config.yaml
dataset: "single notes of 20 synthesised instruments"
train_examples: 78125
time_shift_ms: 100
hop_length: 160
encoder_activation: "silu"
encoder_widths: [64, 128, 256]
beta1: 0.9
final_lr_fraction: 0.05
Rows from block 6 of the audio encoder of a small audio captioner, named by matrix and row number. Rows with one number belong to one channel. Each number is 500 + 40 x the weight over its row's rms, rounded and kept within 0 to 999. All counts start at 0. Numbers have three digits each.
After each channel's rows are labels from the 100 clips, of 14976, where the channel reaches its highest value: "strongest on" is what is common among them. Only what is clearly more common there than usual is listed. The data: single notes of 20 synthesised instruments.
# convs0: first 3x3 conv (encoder.blocks.6.convs.0.weight, 128x128x3x3, each kernel summed), inputs 64-127
# convs1: second 3x3 conv (encoder.blocks.6.convs.1.weight, 128x128x3x3, transposed, each kernel summed), outputs 64-127

convs0.86:466456515501459494439434490461506516549495527486415498540506459517448509539521490466387492500485483502419529488568540470474527440534482461483484467508520500467419467492454493482559548513475489
convs1.86:482494492545467430494453550565493455492590487458509439447503449531514506521504499530483533557462502508550479502477499471463507430531630479444461540520527515493478438493448537503508440476484501
strongest on: vibraphone-like; square lead

convs0.43:483490549487491478483478507521570523438485482525479532535547520456530511497582540527489468507507506437494530488516499525478518486509416442536432521427533476445509537476591549511474490475466476
convs1.43:482501498433470552484525563501437523472455507482384558536539460420486504501538500550519452504494499468520469560415503633507465513500502465505514551553530504506463487522460504479456511482466490
strongest on: reverberation; text has "room"; text has "reverberant"

convs0.46:495494495495481503503500489475503404431504450473474503520491459500507492465417582445512479492509481433469505490527476501489427538483505467523523476507502510522475488519488484445469556446463491
convs1.46:501496495489434522543534527508468539477450521418402494488501548436473472544509425506548462528536488494471472488549446507551462463453544526530521477594480524523518484546494536435448496518488469
strongest on: rumble; white noise

convs0.65:508451507454479606510512452531500511511514408441509500480537510480521501559457473465508548516486455490487454563540453422481583506425500497428529487441467500500514411458431548489479473493548467
convs1.65:497492605533508509490346487463502447531550435545494474502505504506465502375455488477539511531440444524498467506553504481443517481490499500499511487496519459469540625455569558513581525508504469
strongest on: white noise; clipping; text has "clipped"

convs0.75:510443441577453476515440466478516475540491538507517478430429502501446499499517465530502517506481576489407473547461478485451548395556531471394530487479582473482477521508512507484545497573588496
convs1.75:462497500543527525490512564507553540478468482453495451493553500505509515533504504541503499525509419502475466538463561554521441471479569411470505512564519520475534493551487447538476421515507496
strongest on: thin (high-pass); white noise; pink noise

convs0.89:493478462513491456504502504458473515496497518444459535499499479464476442504351519475524542569505450411440482463560431504446521535473499575471398470418484451485451375444434511432421517513454509
convs1.89:542452457538518525519568455485539477421447505479506446455556481447542500504438533479483535474464545491519458428513477494601561408531496577463480581559524474511484549488506539503549544458555483
strongest on: clipping; text has "clipped"

convs0.32:496504480487470531477498507534495479526472492469510493523529514513527496562506468503490591452474430533522444494487516508476519532503523520467429452535394515530542444531496542498485479513501484
convs1.32:474506534500498485508437561516439514549460504449569544558447525472432531592531443537488515531533528468539495549445478497510426522526467508498517556480504539545427465552446508530477498547514500
strongest on: square lead; sine tone

convs0.119:465460490596524498509517452520502501505483504500572420449534527501463476517469489483422520496456523460516476562544466501396589517436556534522519491461455493528475433520479482521500536512514459
convs1.119:500495527582481478499509488441503464535553428479515488493508521550560510434524503527511476513510556489531502545479502460496541460515492445433501476509478438539539471527472408467586486562510529
strongest on: sine tone; square lead

convs0.125:513542530521442507524521482522489547498492541460481501458487610460440499463494463576531474533507432556491475474516397504484518418375478467524483563469532495491476486509506552517432479404480468
convs1.125:519478533454517537511520417468487410480496490536533483528480474444541495501531548489503559594504495487517434478501507388433488493537500573493466423418514481493432491481517501471573513479499471
strongest on: pink noise; square lead

convs0.102:514474487535525459469502501546510510456475526481416482478418486506520501484497472542497452470495558475500562510517520474490502484392560483511490504456478499564466462442498488494464497512497497
convs1.102:553477473497484513534593441529527504513462537506540545539487496500499462521513495528479478441487510475523510497428504480462529488650492530499496523447443494542478488503486487590473477495567553
strongest on: white noise; marimba-like

convs0.51:489500517458429463516440458430497504454504498490460527479397513427500506516451511547538463521498488426394489492485491482490442459396438496498453488445519477470467480475436429481446451469500506
convs1.51:477457478463611498522501483567538505351459477461468459490595445511528512540458548473512498456519469503534460488492477485437459436553536509489513447488532469473475431499468592521547494516526491
strongest on: mains hum

convs0.73:487473503524596510551451483482486527441518467415493530495449515535423435525452445508498511474498526497499459491536487456505514486452585500464496509582476447527395497485470485463487499468451509
convs1.73:501469474480471489473530543519505509479424584490553541517497516472572445503461574523550482566475518515521541503476490500504518495473547472516416530489498495499475476449545507550533611495500493
strongest on: octave 2; D

convs0.24:509444467512478499399466461477482473557530460493461453495465476500340508548446409502562553474527508525436440458550481502399488465537512487464514495530511500486526523492513411513464507519500469
convs1.24:521369468595467524533514523539513511526499578489528485482558544537637563483471529525544494509509453500471537511525499547520464478566564495489484536567512485522484481521476508510579437512507503
strongest on: vibraphone-like; octave 6

convs0.40:536503450476501541489500436558543434469527523501553520479512509515402494453412459510506494460470361523509470505542496533547516505520534519480418500521436482517485414482445523489390512461471517
convs1.40:496480503510515516475544472442432522536515484446491538510571485507551480545489530496570496514517410506533489425469494491474482472521489510423569501464488513425522587446476495483534479497507466
strongest on: text has "noise"; sine tone; instrument: square lead

convs0.103:497531483508496531498529451538428524627457516489559463513460552478416542483422451498495568474482428568500438507491500569440500480483501542455531490493432478384549544480456479537465455481510494
convs1.103:494455543559478445535457493471547440484506452547574441545483489499494504469493503477500508509540492374514445480530461379476511494471500563482508500479509476502520552486507476506530520514472492
strongest on: text has "noise"; vibraphone-like; C

convs0.83:507438442591469454489511478484508500508506534502486535485462469427585373484533526515540444522508475515501462492466469473514525497391523531528560468462515449528463511485499479521490441450532507
convs1.83:527507499458489511470474421501501489525496576508562510521556560476547510502485485542412485479482520532509529488536515505512487467541502517457466523504454537436591498487520514504510559494544527
strongest on: sine tone

convs0.74:454499477443500466463552498499423450500468446431433482538500439464526484481499486495495448505498503452426533494502487367517517535480441560480467463464463507524357477502503495512419520484478499
convs1.74:515480568531451495510478534505503502516459512487430506453558600495531498512512492491545458495488491551493530495503490558486454492570522575488502521608598501528490544591493500524499474508511531
strongest on: octave 3; saxophone-like

convs0.42:541501520529444408509443551462488414518485506481471440510511530449502473503495531496530507487562506528535526481548492433436543493484523497443492496520437515477498535472520499503478520537545500
convs1.42:479473499509527516441496510406491437546623493519538497577513417566487494505504486514470528477398533478468436524500518460510510497613517496522543484504521482502506481546481455506516441494454504
strongest on: sine tone; octave 6

convs0.29:522485510479460506534467492499501534511502482487536497465487511510514526460641434500466500485485499526520549367466472419498475423515513397395541528520513450504463492530572481523482451481551451
convs1.29:581524449416578476454492565468535460438448483477442510494462451493448520565586555515432474546504472531522504615468540487526488501533493477479503497445526617459473481500415513510438488503528540
strongest on: octave 6; vibraphone-like

convs0.98:526500486486519354525510426490510502526457492497475483462531472403540447510505498495517489527491449528495575450503442510500504511496491545500523510424525513423460534514490495490440480510486457
convs1.98:491427462545510543502495422500503546492467508500589500502535524481493550508478482486489512454534548549511511505516479496523463518453554549498516594512504519532596484560540499460459442573480541
strongest on: thin (high-pass); octave 2; mains hum

convs0.116:500532489475541532575498491504461411433473460489497457464501505525460512566412522488490576464501534479458483520570546479437569516452498483518495431523433482530513451489485467454473526537472502
convs1.116:524486598603414460512512511509509452461484467484493464512488490553501470458487479479523568528455549477531460472553404477471493444547576488505488487484596432513519562507457543562556569535461501
strongest on: octave 6; white noise; marimba-like

convs0.127:477492540454483506451462522460561468513485443513438524466504487487527510529543511424429510471458480488494451431515503507509457490440500497477487446500564492486582428495527516473514552488447483
convs1.127:533498530489457519496438524525497533524509570500493490491448539457467464508520456510542529504521544520459506561519510560494480511493508524617461547503581519477494534559461518500460492509482508
strongest on: octave 2

convs0.99:557460417477492504496502509479519543502509585471505545492502489554569495480491525510453472481475573491497489480488496486499547469402513467432402536498470485474514428478542489487493500453533457
convs1.99:516534506470475572501500457539502494527512528512460633521518537491491490509508540507480451486501567517489487518504531524497485511513426558580542526548560506501541521533488540490440388508514540
strongest on: mains hum

convs0.26:499506452527491484559458502500556506498526469516518498448455525492473492520476504507613515514482485500498535469521382537486527345467544492503500462538436482489482518462393500499486429470520493
convs1.26:467501511493479538513499431506472457458525508503509485577500443521576512490466524451438462484500495410509474425515540459484467536506382470467474490424547480488487483451540482570555492521497524
strongest on: marimba-like; octave 6

convs0.111:540437462538502478488511529570512438444440481487394537523506510434433511494511539528494487481532526478503526511530488504485576511481500495537415517473493509509445528485486491498461509500447449
convs1.111:443477447469523453517575527475517402433510464467526484540478446537486551472478499512502503453396482500489485443526479491524551487567475500502510432512527547454484486592425476506463483554620489
strongest on: sine tone; octave 2; pitch class: F#

convs0.31:505560482515485552395501463540508445531513499537470388523498467465476521521417422504483523552450366535490520474534515526499503491485501576481509503503422480488524429465480484509448526498508485
convs1.31:512447573591506513483490461447538483537519440544490579536516503518470470483484502510511471446552477440522459446506493469470546555459442617471527459475445488508509514451516492447488524525535476
strongest on: text has "noise"; clipping; text has "clipped"; sine tone

convs0.124:510564452497487516522475485520554523471497447435494490508417481479458492501475557486533493486501504484503478566419414516510525410456501467442481504535417488531517477482486501453338457470565516
convs1.124:479443557454456441487454531549498461398499506496450495534513508538518534502458543467488502557525514439507544488541556460522447543464531504473499474547488508467440528518505488500534620558472437
strongest on: mains hum

convs0.85:511487456509499521510541530635538536477473474534463528581463516534404552536477518554545502455546517458484518524512460522511563560460511435477484556512427522458483520512437515511478502464493477
convs1.85:504542385435516442489527470543487405445529482458516512562545441525530536475509540499510464514451496494511457495466552486491530445588385549358520539511517535566494502521500542564498546508500497
strongest on: octave 2; A#; note: A#2

convs0.82:496529496490469509443490503538541494502507511526482444511469478525505515498473479483489521457499275460465476499498521522489452516463482550506386484503456483526554375489432488450450512471457482
convs1.82:500441505449488505516493435492505480422447536444530512476512493537528502534444537448530492445500505470493503430481499451471509452597492518462468485466496513460481478481542598514540507500544521
strongest on: decaying tone; thin (high-pass); marimba-like

convs0.123:528504481506499502496514475515493464439518493491506502564486490536460526516438492457498488555524498512510490489507433508565532501469483446482461485509399515535500501467495468516454514443475399
convs1.123:455494446448508516528565490463471516511509471454454515412512514515451549479513523472504451557507531486473483484513494487397506499512524441530477535525530502605501460605429542456458504519498379
strongest on: octave 3; D; note: D3

convs0.92:471442487535501493482507473526518563519500390440541492482550562454457511548534520464526567535459475512505468527501415500459556434486504462484488477473418511564471501465434521549438443439514484
convs1.92:526515525515516516500545461506463481473494561463439484499476549475579543454533530571512471520556464522479562526466501505604495490510480454518447534540454503473503495500497541533500562550499500
strongest on: decaying tone; octave 3; electric piano-like

convs0.12:462503474514495444461451457487442440462548570449489378491530492467473451530495507474538485508478517480523501489531412432493573513466532522518460506492520464515423510491465475496490470508546448
convs1.12:500487508486495489524432460482480397480479496515497463539524489511539517466513511475414613497456497493499500549502532434566595500516527566498479429455530518530457465463516520530500536551443534
strongest on: sine tone

convs0.11:523585455505489437426415428506437470524547500415482474467449418518478486484483505500490517492467510588491555498447518466528522513516459490517479532498428494572555505415507495533495496474477487
convs1.11:499415485509519476483515437483651525485492428503557486487498555563496492507451567466514511390486493437506490394519450433476539527580472462477503481484499483549490496555482497536474555493536473
strongest on: octave 6; pitch class: D; flute-like; note: D6

convs0.16:496504462517502534499528490497496469486521524476534438485504490499530478501354463463502481503504474509552471497494473500468468512511533425514424476495424505477509400512517477480436524477509481
convs1.16:479445541513450505511491516471459580497528495513500510460491520486482486498500492461418509528532623432489448482537442456480528469585473427500559510479518470510485493470480482507498508490511477
strongest on: decaying tone; marimba-like; thin (high-pass)

convs0.70:503500490520538518496500438502479441533498559497501463501507544462396513570374452523509519493514510525536414434549503501477461494479555525467521475481487448460510451500445514491428550456482491
convs1.70:516413508589544470525495425389493528506508490480549528534491492535550477476480531507482558491510551481514462563515494419534527524553472545494498480470468461535547520520493479525569502508528520
strongest on: reverberation; text has "room"; text has "reverberant"; vibraphone-like

convs0.25:531435456521518557419502507513518493546505523498459485488477437441423521500557365470485520501508516517461389554549452499464532544491492510475467450430550500516507538514467458484531561578513549
convs1.25:508494462557505573531569537507507479495496509447489437492564490492586571454508524492535547468470432510514426506470507553496516452518533455485485507554525502538551479568459504504533447472513493
strongest on: vibraphone-like

convs0.109:453471513541521502530516459502488489488503433499530469505534558460531486491528549436500563428508497511496471507532477500450552489486518531479442485483452461448513459546481452503494452474496485
convs1.109:518527474490464471534516529600449436455465579422406535479526595471518481470523508539555453504526432553524575515480504502566497538486488530497544552553496537541431515521507492532461569545492501
strongest on: mains hum

convs0.80:453507477500481483491399457439520362441501433528472549486486437516547491520509507489499503430455478415505488496440520444507339502497482467515472475510486423496481509481512483457488484455520546
convs1.80:504514484497513492497489477507450561496492554480501451530421532515450490613491503510509396589544477535434498510501491490540426517490506509542541510597434530487480519515481487472450510472518481
strongest on: mains hum; white noise

convs0.115:455554491488534493438467542475482452437441409477453514546494515483539515527484520489444548508529355445511466483508503515475470506494405539503426449496470369500519483413479459407513517472453492
convs1.115:468450494487411548505518567586445475447419478473461418449512519400478494575503471466548468515554459496500470443482442509510460518476490533507595506594505508470416573504447511487466517515476486
strongest on: mains hum

convs0.54:493485477475530485407489503456492482498499475533517496533524516497435563555505459489422513508502513452476499513528513499417527501422473473523355475453353500483486422482509510491451503482469509
convs1.54:523494515516531526517498491529463517430500539502551550487480521513571500475483565566504458521491558505530516550438495490582537493553527460610443543482498515540456565526520477562593503506520596
strongest on: decaying tone; text has "noise"; marimba-like

convs0.22:525517506521466578467493395532498491448513544500510451494485494530477529480538477512460509431465496495527515502497481509519511507512504500487491505518476500508531448522487474517453423496512555
convs1.22:484416555448497529530476527557532568480494496564502645568459534514548522556522512484501493428512537475541526500456495535508479561506475422505569527501466482500507503502507503480519505500512506
strongest on: white noise; octave 6

convs0.104:503517450513520509523509466502570437468501515495533516523493461477528467532426473468492509465483450465521447468528429516461460514438517485487432497446435496486490468490513523483455560454482466
convs1.104:470463564542482515544510499415452566490505553522496545495502526548473479538508447530523526515513614501531458515525504489506497485533535496579493549618562512533485446620496520492510495513485541
strongest on: decaying tone; marimba-like; octave 6; text has "string"

convs0.15:538456427508534502491357462477504520520497469493483597543472476518518485468535556500477466381447532468442486531495504522539569498479473517497518486500534460500510545537500421494525502522504515
convs1.15:520464395446447486492561485588512459418434500515464531510460568519502475556517558488585406500519489485463527501501514537471503472522537517448514491502480504466455498563513525497472460599514487
strongest on: octave 2; bass guitar-like